A small multi-label image tagger, trained from scratch.
Model: arch regnet, depths [3, 3, 8, 3], widths [96, 192, 384, 768].
Training: muon at rate 0.0065, 12300 steps, batches of 256.
Data: trained on flat shapes of many kinds, plain or patterned, on busy backdrops, 48750 training examples, 64.6 epochs.
Rows from block 12 of a small multi-label image tagger, named by matrix and row number. Rows with one number belong to one channel. Each number is 50 + 15 x the weight over its row's rms, rounded and kept within 0 to 99. All counts start at 0.
After each channel's rows are labels from the 100 images, of 14848, where the channel reaches its highest value: "peak on" is the class under the peak; "strongest on" is what is common among them. Only what is clearly more common there than usual is listed. The data: flat shapes of many kinds, plain or patterned, on busy backdrops.
# convs1: grouped (24 groups) 3x3 conv (model.blocks.12.convs.1.weight, 384x16x3x3, each kernel summed), inputs within the group 0-15
# convs2: expand pointwise conv (model.blocks.12.convs.2.weight, 384x384x1x1, transposed), outputs 0-191

convs1.357:35 43 39 59 35 27 23 44 41 48 17 69 46 53 55 56
convs2.357:51 53 47 58 68 13 37 61 48 37 76 30 35 73 33 47 63 42 42 43 72 54 48 56 59 41 71 53 45 46 40 57 39 40 24 59 41 39 49 41 62 62 33 63 38 55 39 39 37 61 93 48 53 38 89 42 80 75 36 55 69 71 52 52 62 66 50 43 18 59 46 47 52 55 49 73 42 51 74 76 85 68 27 43 59 34 37 62 50 49 50 56 39 47 63 96 50 44 77 35 60 39 51 41 36 70 73 43 59 68 54 34 59 42 85 51 48 27 41 54 44 47 29 32 49 63 34 32 51 69 37 64 45 52 32 44 89 54 37 46 40 44 50 25 38 52 27 42 53 59 57 66 35 51 56 34 61 41 30 59 24 49 58 69 31 60 54 49 63 28 61 65 49 60 43 38 65 50 57 43 18 73 55 63 38 54 53 52 75 58 46 43
peak on: ellipse
strongest on: ellipse; largest shape: ellipse

convs1.287:44 62 39 56 57 41 40 55 96 46 57 68 67 64 47 41
convs2.287:53 56 49 63 60 40 50 42 55 14 31 58 43 09 69 31 37 38 56 51 62 31 49 37 62 51 67 67 66 37 40 47 27 42 30 82 62 57 54 86 42 45 52 45 37 26 47 55 41 43 53 12 68 50 47 46 72 56 50 45 47 52 42 31 56 69 69 36 44 50 46 57 47 22 56 51 41 70 37 44 40 63 42 50 50 38 51 35 48 46 54 31 60 43 30 39 50 62 46 48 62 50 35 51 41 55 68 56 40 50 55 39 57 25 30 48 45 67 14 55 52 40 25 61 38 59 57 66 58 47 68 68 67 59 46 46 42 48 52 53 12 60 46 41 52 38 77 52 36 35 82 56 45 19 67 23 38 60 22 52 35 36 54 51 42 45 51 47 56 54 26 60 14 34 45 40 62 40 53 47 67 26 99 51 46 55 65 67 49 47 52 62
peak on: frame
strongest on: frame; largest shape: frame; count: one

convs1.83:50 58 49 35 52 44 73 59 85 68 30 30 48 35 53 56
convs2.83:28 47 55 38 30 61 38 76 69 54 53 52 77 82 38 56 52 37 65 38 42 20 91 41 44 55 56 57 53 60 29 38 44 23 35 51 39 28 39 63 45 48 76 52 46 29 57 48 64 63 79 47 59 78 56 06 36 30 60 61 74 34 41 43 40 67 61 55 68 58 34 37 84 62 59 61 67 49 52 57 43 50 44 51 22 42 59 51 71 61 78 68 46 53 33 68 26 34 69 16 56 35 46 57 53 66 57 48 29 45 37 33 46 47 44 45 48 37 52 59 23 43 42 58 50 36 49 53 32 39 39 42 50 42 60 35 49 50 23 54 27 37 84 43 33 39 55 51 44 66 38 40 47 61 27 44 45 24 51 49 39 48 51 54 65 38 36 29 39 78 37 56 34 64 13 46 36 29 71 82 42 26 42 56 25 59 53 35 34 48 52 40
peak on: gear; hexagon
strongest on: count: one; its colour: green; largest shape: gear; largest shape: hexagon

convs1.89:52 57 58 24 60 26 65 49 63 52 47 36 69 32 47 21
convs2.89:63 40 49 42 42 47 46 54 58 53 62 40 53 47 29 73 42 31 31 60 45 30 56 58 44 40 71 04 48 48 18 39 25 58 26 16 45 21 56 30 32 61 40 49 64 60 48 36 57 51 30 37 44 33 61 55 19 54 45 29 75 56 38 50 38 57 49 44 47 51 55 43 67 40 69 53 48 37 46 28 43 34 55 44 85 55 41 38 34 53 20 45 50 54 39 51 64 69 54 57 50 47 33 92 57 22 77 44 40 28 43 59 38 38 76 69 34 35 42 75 67 22 55 20 59 49 33 51 60 37 82 33 35 39 47 49 34 68 39 48 62 34 42 46 58 58 63 52 55 85 25 50 12 31 68 37 39 51 49 34 40 34 47 44 44 45 49 09 41 60 54 61 55 50 51 46 51 43 46 40 48 59 35 54 47 43 52 50 55 49 57 39
peak on: gear; hexagon
strongest on: count: one; gear; largest shape: gear; hexagon

convs1.90:48 76 59 46 52 31 79 65 65 58 41 40 41 25 38 43
convs2.90:24 34 40 25 53 56 33 42 62 30 46 52 62 51 55 52 58 64 75 75 42 22 75 58 44 43 74 37 34 91 37 42 37 76 45 33 18 24 40 47 56 51 30 51 33 52 82 47 51 64 58 63 16 63 55 29 78 35 73 57 56 66 40 28 45 49 62 38 56 57 51 61 50 22 59 58 43 34 38 58 24 44 49 60 71 35 29 48 78 51 37 78 28 49 35 73 38 50 56 43 55 32 28 63 42 41 52 32 76 67 36 47 38 37 65 30 32 34 51 61 41 28 53 57 43 42 21 34 58 54 43 47 77 77 35 31 25 59 67 46 48 39 25 31 52 47 63 75 70 44 50 34 64 62 18 30 47 38 40 44 46 54 51 36 70 50 40 54 78 43 31 41 37 30 56 65 52 38 57 88 65 46 36 43 17 66 58 52 32 61 39 52
peak on: gear
strongest on: gear; count: one; largest shape: gear; tee

convs1.301:57 14 48 29 69 68 47 37 41 44 53 31 37 33 47 52
convs2.301:25 35 77 56 74 52 34 54 29 51 50 37 70 43 57 68 08 22 47 59 31 51 58 59 35 62 41 44 51 18 61 63 30 72 28 68 47 41 31 37 64 43 41 66 36 53 40 55 45 52 45 55 34 48 46 56 23 68 57 61 53 43 61 72 40 63 54 31 32 49 32 52 79 33 32 33 29 49 18 60 47 64 67 69 43 49 35 39 66 38 72 61 58 55 71 54 67 44 48 23 66 57 90 59 47 61 74 31 40 12 38 69 36 35 41 48 47 63 37 84 40 86 70 47 35 33 60 49 35 39 43 48 43 17 71 59 53 60 36 19 34 55 30 11 57 54 45 52 41 77 40 46 35 36 69 63 49 59 62 38 66 44 45 51 55 43 68 48 78 21 47 25 61 81 66 57 59 34 40 64 22 38 71 30 63 83 45 49 67 60 41 51
peak on: drop
strongest on: drop; circle

convs1.79:18 67 54 47 45 57 74 57 52 51 41 45 45 48 19 28
convs2.79:36 64 34 54 72 34 66 57 63 31 37 44 62 54 37 55 43 55 47 42 54 42 57 38 54 34 21 44 56 66 58 73 77 70 45 44 41 27 67 49 53 64 70 44 41 38 56 48 63 74 38 41 61 45 66 60 49 38 53 48 20 47 57 48 60 54 53 73 38 37 99 64 34 50 45 46 35 65 36 51 72 22 40 36 50 37 45 54 80 39 67 60 47 50 66 47 54 28 66 10 67 24 43 32 60 26 68 47 54 13 69 48 29 41 45 57 50 60 50 51 56 66 50 41 67 54 51 49 46 55 64 33 46 34 73 76 26 34 55 12 68 53 47 41 48 45 46 44 47 70 37 53 42 39 58 69 42 47 25 54 47 69 35 39 64 78 48 37 55 36 62 64 63 48 68 51 72 79 38 50 42 44 54 38 24 74 39 62 73 38 47 57
peak on: gear
strongest on: gear; largest shape: gear

convs1.361:45 50 38 48 42 36 20 56 62 15 37 62 39 53 57 29
convs2.361:60 25 39 50 33 49 49 28 28 37 53 29 63 32 55 64 50 18 63 49 59 41 35 46 46 58 42 65 33 43 47 74 47 33 83 60 36 48 63 47 31 62 54 59 42 38 17 44 54 40 37 38 20 15 04 61 72 35 28 53 50 47 56 58 37 58 52 33 63 47 28 46 49 26 36 57 44 55 45 45 70 47 49 69 39 62 41 76 55 30 48 47 57 53 59 66 54 37 77 33 57 40 72 12 58 27 39 47 41 69 45 44 50 74 68 56 65 55 62 49 70 57 67 45 39 59 16 41 47 30 63 40 36 33 60 54 54 86 58 45 40 75 31 46 42 61 59 55 65 68 52 46 48 48 65 65 52 32 00 52 27 48 58 46 45 39 53 46 24 16 57 76 29 25 31 34 61 49 34 55 51 43 54 54 59 57 45 64 12 74 43 46
peak on: semicircle
strongest on: semicircle

convs1.285:60 63 45 54 44 34 71 41 26 35 29 50 43 33 49 20
convs2.285:49 36 50 60 61 51 64 91 40 53 64 54 49 43 92 76 58 53 61 49 53 59 54 82 59 72 44 42 51 45 43 51 45 61 13 51 40 55 30 65 67 31 31 50 59 46 49 52 40 46 42 43 39 58 64 33 66 44 46 59 43 58 50 47 46 47 18 75 27 50 53 35 23 51 36 48 81 48 43 47 67 80 63 38 31 48 40 68 37 54 70 49 22 56 57 62 58 23 68 62 52 45 37 65 58 19 68 55 69 51 54 30 53 70 38 65 39 31 47 58 44 59 34 43 42 51 60 48 75 26 43 48 53 61 57 68 12 57 71 36 23 60 50 56 47 49 58 56 40 54 48 63 72 64 51 31 62 58 73 44 58 48 36 37 40 38 51 36 61 66 78 58 50 53 40 42 56 52 69 68 44 74 54 42 37 54 44 45 79 56 48 78
peak on: drop; rhombus
strongest on: drop; rhombus

convs1.371:37 52 54 32 61 36 60 48 46 73 69 57 42 90 57 46
convs2.371:53 36 63 42 14 31 40 52 24 55 56 53 49 27 49 24 49 31 43 85 48 37 50 44 68 63 37 49 38 25 16 41 43 46 38 53 61 55 55 41 34 51 42 41 52 50 59 33 56 38 19 56 48 58 18 72 72 52 30 24 42 39 58 51 33 66 63 59 80 50 48 38 34 49 41 49 59 36 43 72 38 29 64 30 56 45 55 51 51 38 19 24 29 57 49 64 35 68 76 34 45 50 24 61 22 43 52 30 40 43 69 58 66 49 44 46 66 26 54 55 47 37 63 40 47 30 55 40 25 12 58 55 45 00 41 60 38 59 58 20 73 53 47 41 53 56 76 72 39 73 49 06 35 58 59 15 45 50 70 60 53 47 34 40 52 40 25 50 49 62 24 48 44 52 30 61 51 64 53 41 51 40 51 44 55 59 49 67 55 35 41 57
peak on: ellipse
strongest on: ellipse; largest shape: ellipse

convs1.68:61 64 53 15 27 42 42 42 39 49 48 54 36 26 69 43
convs2.68:52 62 46 46 58 48 38 38 77 52 62 46 68 50 16 43 61 33 67 46 65 58 70 51 53 55 21 62 35 43 70 41 73 88 38 53 82 53 33 44 59 53 73 34 50 28 45 46 33 68 45 29 33 29 34 76 49 50 52 45 35 70 38 37 73 61 58 49 39 46 99 65 37 28 44 55 52 56 46 48 70 60 64 47 51 62 47 58 22 35 55 46 54 42 54 63 50 42 52 60 40 38 31 65 40 37 62 33 59 13 37 50 51 52 38 52 35 77 51 54 46 89 52 32 58 44 67 62 27 40 43 30 49 45 45 51 35 54 39 25 43 49 55 63 65 30 27 50 73 18 32 57 11 55 73 35 46 25 64 66 48 36 59 40 58 53 36 57 75 38 45 55 64 49 71 51 45 51 29 49 24 56 67 55 64 42 68 60 72 35 36 51
peak on: gear
strongest on: gear; largest shape: gear; count: five; frame

convs1.289:49 53 62 67 50 18 66 34 24 22 56 47 47 49 37 50
convs2.289:33 59 10 79 42 33 52 34 44 43 52 44 73 19 51 32 74 65 46 37 72 48 56 49 40 53 70 45 61 35 92 63 51 40 45 27 27 34 58 52 49 27 24 44 55 30 50 73 43 60 54 48 35 46 83 38 56 57 44 74 59 48 45 79 58 77 50 05 57 45 58 76 50 32 55 63 28 48 40 57 33 36 57 52 71 44 48 46 49 39 43 63 36 38 52 60 36 38 68 21 33 60 55 62 66 76 46 35 47 46 46 59 61 43 52 48 42 39 52 30 49 55 45 42 49 71 50 39 24 64 55 88 51 54 45 19 26 55 62 41 27 24 39 27 52 64 61 66 40 21 60 47 50 21 46 60 39 60 29 66 53 82 38 54 45 58 28 42 52 64 53 60 56 42 71 65 66 30 47 76 46 72 45 58 39 46 65 54 43 95 67 56
peak on: semicircle
strongest on: semicircle; largest shape: semicircle

convs1.108:64 59 56 65 62 50 48 62 63 78 40 53 57 60 19 25
convs2.108:51 90 35 42 31 60 37 49 28 62 41 66 49 50 57 52 50 47 46 86 72 50 37 27 60 69 12 53 60 18 39 26 42 16 59 26 54 58 66 54 26 31 50 65 15 55 60 58 30 82 39 43 56 42 51 52 42 53 29 17 52 35 40 31 31 74 51 43 48 51 36 65 47 67 36 53 41 62 35 49 42 48 28 22 46 22 22 60 65 36 39 55 56 59 44 77 43 48 80 53 57 44 27 27 48 32 34 37 37 86 40 16 49 08 65 45 61 24 67 57 58 22 53 51 33 71 33 35 75 31 64 49 53 70 68 55 67 64 65 36 40 50 27 50 62 67 50 39 42 27 40 49 76 37 28 07 53 44 35 68 63 65 62 56 63 48 75 55 41 71 38 43 42 51 27 68 63 26 46 47 28 39 32 33 43 45 45 37 51 49 44 20
peak on: ellipse
strongest on: ellipse